From a checkpoint of a small image captioner: decoder activation reglu, trained on drawn small creatures on textured ground.
Rows from block 3 of the image encoder of a small image captioner, named by matrix and row number. Rows with one number within an expert belong to one neuron, the router's apart. Each number is 200 + 20 x the weight over its row's rms, rounded and kept within 0 to 999. All counts start at 0.
Before each expert's rows are labels from the 100 images, of 14848, where the router gives the expert most weight on average: "strongest on" is what is common among them; "lies over" is the class under the peak. Only what is clearly more common there than usual is listed. The data: drawn small creatures on textured ground. In brackets: how many of the 100.
# router: router (encoder.blocks.3.mlp.router.weight, 8x320, trained with AdamW), inputs 214-319
# up: expert up (encoder.blocks.3.mlp.up, 8x160x320), inputs 214-319
# down: expert down (encoder.blocks.3.mlp.down, 8x320x160, transposed), outputs 214-319

# expert 0
strongest on: large (85); butterfly (61); coat: scaly (41); red (31)
lies over: body (64)
router.0,203,187,216,191,213,193,237,196,182,219,211,181,208,207,211,149,178,219,216,222,179,191,200,157,203,237,183,201,197,198,193,213,184,176,212,188,222,175,212,157,183,184,218,186,209,192,196,195,177,184,204,203,198,239,205,181,236,162,202,212,219,243,158,199,185,222,230,155,229,205,178,173,185,204,223,207,231,228,152,189,219,208,183,176,223,190,215,182,212,191,181,188,195,206,240,201,206,197,199,188,195,206,183,227,230,213
up.0,240,178,193,214,228,216,214,166,198,215,201,229,230,235,204,182,211,174,206,212,212,171,195,198,215,200,175,188,172,236,192,233,231,213,218,219,213,190,218,221,193,225,203,211,216,211,175,192,206,195,205,188,214,221,186,171,214,172,188,178,184,188,204,202,219,216,188,202,238,193,201,202,214,235,213,182,237,171,170,164,181,226,227,198,207,175,191,215,204,187,197,187,178,172,191,166,193,166,186,205,191,191,187,218,234,205
down.0,178,228,232,207,184,189,197,203,209,174,212,188,198,172,212,228,187,229,174,214,237,231,205,203,221,205,220,189,247,193,171,204,181,205,183,244,212,188,195,188,199,200,206,191,200,174,180,176,224,199,224,160,208,176,202,214,207,207,209,218,194,190,208,239,209,168,222,205,199,226,223,232,213,201,208,225,193,207,209,213,196,189,201,202,206,232,194,181,199,171,205,245,166,237,223,217,192,197,179,246,205,220,189,195,195,227
up.1,186,188,178,211,204,247,212,192,167,198,230,201,211,229,184,200,211,195,233,213,211,226,258,177,231,172,205,188,237,205,197,194,190,169,204,210,200,200,199,200,226,188,205,194,208,214,222,210,193,217,210,228,199,197,209,194,195,190,184,176,197,182,180,200,175,244,171,154,203,192,191,179,236,215,178,178,205,177,189,164,182,206,225,192,187,196,218,196,216,234,240,214,199,193,195,224,217,207,198,220,189,205,179,209,160,185
down.1,200,228,179,171,211,158,198,233,224,181,206,171,211,176,224,185,191,216,171,154,183,232,190,173,200,175,231,163,178,204,213,208,170,207,194,201,214,174,192,196,207,196,188,201,193,230,180,195,186,169,173,195,199,212,177,215,204,184,188,166,205,203,194,212,187,168,229,215,193,237,201,211,192,195,213,211,168,212,181,197,182,179,165,209,171,153,189,209,207,214,204,155,239,207,196,199,194,236,198,218,204,208,186,201,211,179
up.2,196,183,219,195,207,166,199,195,211,225,224,191,173,203,216,160,192,208,196,164,153,206,219,215,229,247,206,199,168,186,172,161,209,198,156,191,204,191,155,186,198,196,213,204,193,209,210,202,185,190,212,141,185,175,203,242,181,228,185,215,223,178,169,210,181,199,232,171,218,198,185,207,183,156,212,180,231,217,150,210,200,215,181,209,221,185,150,198,204,205,190,181,202,180,202,212,209,232,214,190,195,182,191,223,218,183
down.2,209,222,197,164,193,216,235,205,200,196,184,251,213,190,169,230,169,192,194,183,174,212,161,213,186,157,223,227,192,187,193,211,212,209,237,217,219,173,211,218,189,180,208,205,201,180,200,196,219,199,183,214,223,201,188,166,170,186,188,223,180,198,260,196,219,206,170,194,164,184,242,191,216,191,211,160,214,217,209,202,196,213,197,205,164,183,212,215,193,182,211,169,238,199,199,188,227,185,184,182,206,194,213,204,194,237
up.3,190,212,168,178,200,195,199,194,182,173,188,205,195,183,219,176,217,179,195,172,195,170,181,201,200,223,182,190,187,205,202,221,173,168,196,208,218,203,200,196,179,189,187,202,175,227,214,217,197,221,163,205,156,205,192,175,201,167,218,191,179,257,183,182,198,197,191,178,157,209,217,221,159,191,185,184,180,217,193,212,190,189,219,209,199,144,197,204,221,212,239,194,185,177,183,214,230,223,177,154,195,195,192,217,217,197
down.3,177,202,204,212,217,225,167,191,196,197,200,198,198,229,199,228,197,208,189,213,205,213,217,176,211,169,222,202,173,163,174,194,213,197,194,226,207,160,195,182,207,154,198,231,207,187,228,166,136,161,189,196,234,208,210,231,239,234,206,216,204,184,222,228,216,193,200,210,223,180,189,209,196,221,188,197,204,227,220,202,196,212,191,199,184,251,212,193,194,199,168,203,213,207,197,195,164,205,218,209,218,234,205,190,193,193

# expert 3
strongest on: butterfly (56); black (38); colour: grey (27)
lies over: body (52)
router.3,220,185,224,210,177,187,228,184,195,208,182,213,227,250,204,189,165,208,206,181,239,191,148,179,211,171,199,220,215,221,169,192,201,216,239,220,156,190,232,183,216,219,216,173,177,191,191,202,187,232,194,203,179,177,154,187,180,185,199,233,202,185,201,215,226,194,218,177,182,166,221,213,159,182,203,222,190,213,214,169,219,196,193,179,216,196,184,185,192,172,210,197,180,197,211,234,173,189,181,171,222,193,201,229,235,202
up.0,208,240,174,253,208,214,197,223,207,190,220,192,218,189,219,175,202,176,239,149,220,245,202,200,236,231,205,176,175,206,174,194,200,157,215,169,227,200,186,174,177,200,214,230,187,182,194,203,227,226,222,173,183,183,209,203,200,213,187,191,188,192,213,183,212,163,213,201,171,192,229,206,198,223,220,169,187,232,188,224,206,180,188,232,204,173,218,212,206,194,188,196,166,202,207,218,210,174,204,199,173,212,188,189,183,200
down.0,155,176,178,192,207,211,229,218,167,199,195,200,231,208,191,198,190,217,206,197,217,156,187,164,203,206,188,198,217,192,213,220,185,233,206,194,225,172,173,213,175,193,211,198,223,206,236,149,211,224,204,159,208,178,202,225,179,205,205,200,186,205,182,192,217,219,177,199,211,187,201,211,214,202,191,242,205,190,223,201,218,224,188,199,210,146,200,183,176,187,174,196,196,228,191,195,223,195,218,194,210,184,169,216,196,195
up.1,200,210,214,181,229,206,206,152,197,198,197,202,238,210,173,215,234,196,165,226,208,181,159,228,205,174,198,152,218,197,217,202,236,201,240,230,203,246,205,178,216,193,169,208,161,161,187,235,195,158,217,214,182,193,211,213,190,214,182,188,210,186,220,168,181,204,236,199,176,225,194,214,199,212,184,197,190,199,197,199,197,180,225,217,230,203,225,211,191,252,195,220,209,187,205,211,234,194,160,217,221,169,208,182,169,173
down.1,224,179,230,178,204,205,216,183,198,177,250,177,169,156,206,219,187,233,210,209,223,208,208,191,201,162,231,193,197,201,224,191,206,194,196,234,195,179,226,212,229,188,210,208,223,212,188,210,198,240,155,182,214,182,195,195,205,182,215,163,172,220,164,219,208,196,227,219,189,226,193,203,195,202,217,186,205,204,215,200,201,193,186,226,215,213,187,186,192,168,190,182,211,214,196,233,177,205,200,206,190,188,209,214,219,170
up.2,183,166,233,207,214,173,187,202,185,168,194,220,192,172,206,214,235,204,234,211,204,205,211,212,204,193,181,231,190,222,206,220,190,225,187,202,165,182,187,212,214,216,219,250,198,188,154,176,191,180,156,207,225,205,184,177,192,185,207,183,200,198,189,198,219,183,187,207,216,152,215,199,218,176,184,201,207,238,187,209,202,181,225,174,188,196,187,161,191,187,222,184,213,195,185,193,221,182,170,193,207,187,208,221,195,168
down.2,196,235,207,191,184,198,234,195,218,182,211,215,154,165,177,211,151,190,194,174,193,195,222,191,193,204,143,201,207,198,177,189,225,195,225,225,198,176,186,220,219,194,196,222,192,152,219,192,206,195,177,184,213,229,207,213,157,246,220,177,191,231,209,182,220,213,202,226,218,181,196,168,186,182,203,228,186,186,195,163,224,190,209,230,195,208,202,219,178,217,200,216,217,166,186,208,189,254,229,220,199,215,178,198,207,194
up.3,242,195,211,211,197,188,172,207,204,198,192,217,191,171,216,191,171,237,201,208,195,231,194,182,180,194,184,181,192,193,199,232,189,210,196,215,201,199,223,197,200,205,167,197,184,191,225,182,193,222,204,208,230,161,211,210,190,211,215,220,186,226,195,230,229,191,213,193,203,202,212,201,182,192,186,182,211,189,197,222,208,223,232,236,155,209,178,195,193,196,188,193,228,184,204,194,235,208,185,224,202,202,201,209,206,234
down.3,223,203,216,184,214,208,189,176,185,162,223,217,199,204,198,200,147,204,194,202,207,194,194,206,187,183,181,222,207,202,194,195,201,182,196,179,204,199,158,182,230,208,187,251,182,156,186,213,219,180,194,211,204,194,233,194,199,233,218,184,213,197,203,204,174,201,191,202,219,163,195,193,194,202,210,198,198,234,209,187,172,172,180,173,167,239,219,183,217,242,206,184,185,182,167,220,174,204,218,242,178,163,208,205,155,190

# expert 5
strongest on: large (92); butterfly (75); grey (29); colour: yellow (26)
lies over: body (78)
router.5,199,187,183,204,191,220,176,220,212,188,192,199,190,173,207,219,182,198,149,227,176,253,193,242,214,204,237,196,192,164,212,185,180,233,180,214,188,209,195,195,211,212,176,230,205,184,213,195,222,214,223,180,211,178,182,239,187,223,181,224,186,177,229,212,205,190,188,207,201,229,200,220,210,228,188,187,167,203,202,208,167,194,185,196,213,215,200,186,193,186,175,188,211,225,185,170,212,203,233,248,204,187,193,207,168,223
up.0,172,266,164,208,190,215,183,224,180,164,207,218,221,200,182,188,234,210,202,182,227,212,200,201,209,190,207,198,191,190,170,181,221,236,192,215,186,176,219,175,187,220,214,199,224,219,195,194,228,217,199,230,235,196,201,188,204,209,195,205,234,215,188,203,228,230,174,170,216,181,154,227,213,217,217,178,215,165,202,210,222,191,206,217,197,192,210,225,185,225,206,219,184,202,163,195,176,210,202,186,210,212,169,204,209,165
down.0,232,214,206,192,209,189,242,191,197,194,192,157,176,198,254,187,186,198,177,219,179,185,172,210,225,165,187,206,170,212,204,203,171,192,189,213,206,203,200,214,211,188,197,207,212,196,228,212,183,216,228,193,173,207,200,215,190,196,215,231,185,218,210,201,194,157,208,227,194,236,189,191,201,183,170,209,202,226,198,218,193,187,216,176,197,197,196,207,179,199,196,215,200,209,169,198,176,208,200,213,201,194,204,207,204,237
up.1,213,214,198,158,212,226,227,199,207,206,216,199,214,190,242,153,176,207,217,210,218,177,209,203,177,196,205,203,233,186,223,208,198,219,207,184,174,165,192,186,243,197,203,204,239,222,159,204,234,197,166,197,181,240,181,195,201,195,175,222,232,215,192,221,210,201,201,207,235,211,200,214,203,214,205,194,181,244,225,214,200,226,193,188,184,191,181,222,213,172,249,205,192,182,184,207,171,210,211,186,173,226,217,204,214,208
down.1,184,189,234,196,191,197,207,182,210,234,181,186,201,160,184,238,219,179,171,223,206,217,192,219,150,191,197,201,188,167,190,197,220,222,177,211,209,206,187,178,172,214,233,171,233,195,198,203,195,215,205,185,231,169,210,198,197,186,200,192,196,236,222,214,205,180,219,227,214,205,191,207,227,206,208,172,204,167,239,163,203,196,193,254,221,193,223,197,221,157,209,219,198,208,202,231,241,169,179,197,190,238,182,188,190,143
up.2,206,194,198,217,204,221,218,213,215,203,173,189,210,208,206,222,172,219,204,206,220,199,189,239,216,178,216,182,210,186,214,187,193,221,219,209,230,198,224,202,219,176,195,206,188,197,195,199,183,204,193,215,211,224,193,188,202,180,204,228,183,204,226,229,198,183,193,194,163,185,221,213,198,191,191,228,192,189,179,210,172,243,199,219,180,209,211,188,228,203,164,208,205,164,156,188,196,173,204,189,214,231,218,185,250,232
down.2,197,216,192,209,209,226,212,172,187,201,225,204,177,171,201,220,213,196,213,211,240,199,214,200,179,209,229,214,194,239,187,188,212,181,181,219,214,185,172,177,209,211,188,173,192,212,223,185,199,227,192,211,201,212,182,184,231,187,214,185,210,191,230,206,213,192,213,232,208,217,166,196,211,178,194,233,190,201,198,215,224,158,208,219,216,195,203,216,186,229,223,202,212,203,211,218,203,191,222,204,196,174,208,198,132,172
up.3,238,176,197,178,194,200,208,210,200,220,232,172,193,208,193,231,195,196,215,189,174,184,203,205,241,187,182,182,192,217,213,208,188,223,196,198,157,208,188,210,200,212,248,216,213,181,213,189,199,159,193,240,198,229,234,199,208,181,183,244,182,188,176,194,200,209,205,201,185,195,208,174,199,206,218,209,196,159,196,183,181,221,185,199,207,220,204,224,207,210,169,200,210,248,182,220,226,223,207,190,182,197,178,191,199,216
down.3,204,208,190,154,209,159,214,188,208,180,190,214,171,201,221,179,195,205,200,227,190,181,226,216,144,178,178,198,212,191,199,198,231,189,177,226,203,212,233,200,195,178,210,176,151,208,183,203,222,182,197,213,210,187,193,235,181,203,194,167,162,206,184,196,232,218,202,207,209,183,228,171,227,197,199,218,231,189,195,230,196,176,213,204,185,206,195,187,161,213,210,212,189,218,227,190,188,178,222,160,227,185,194,217,185,221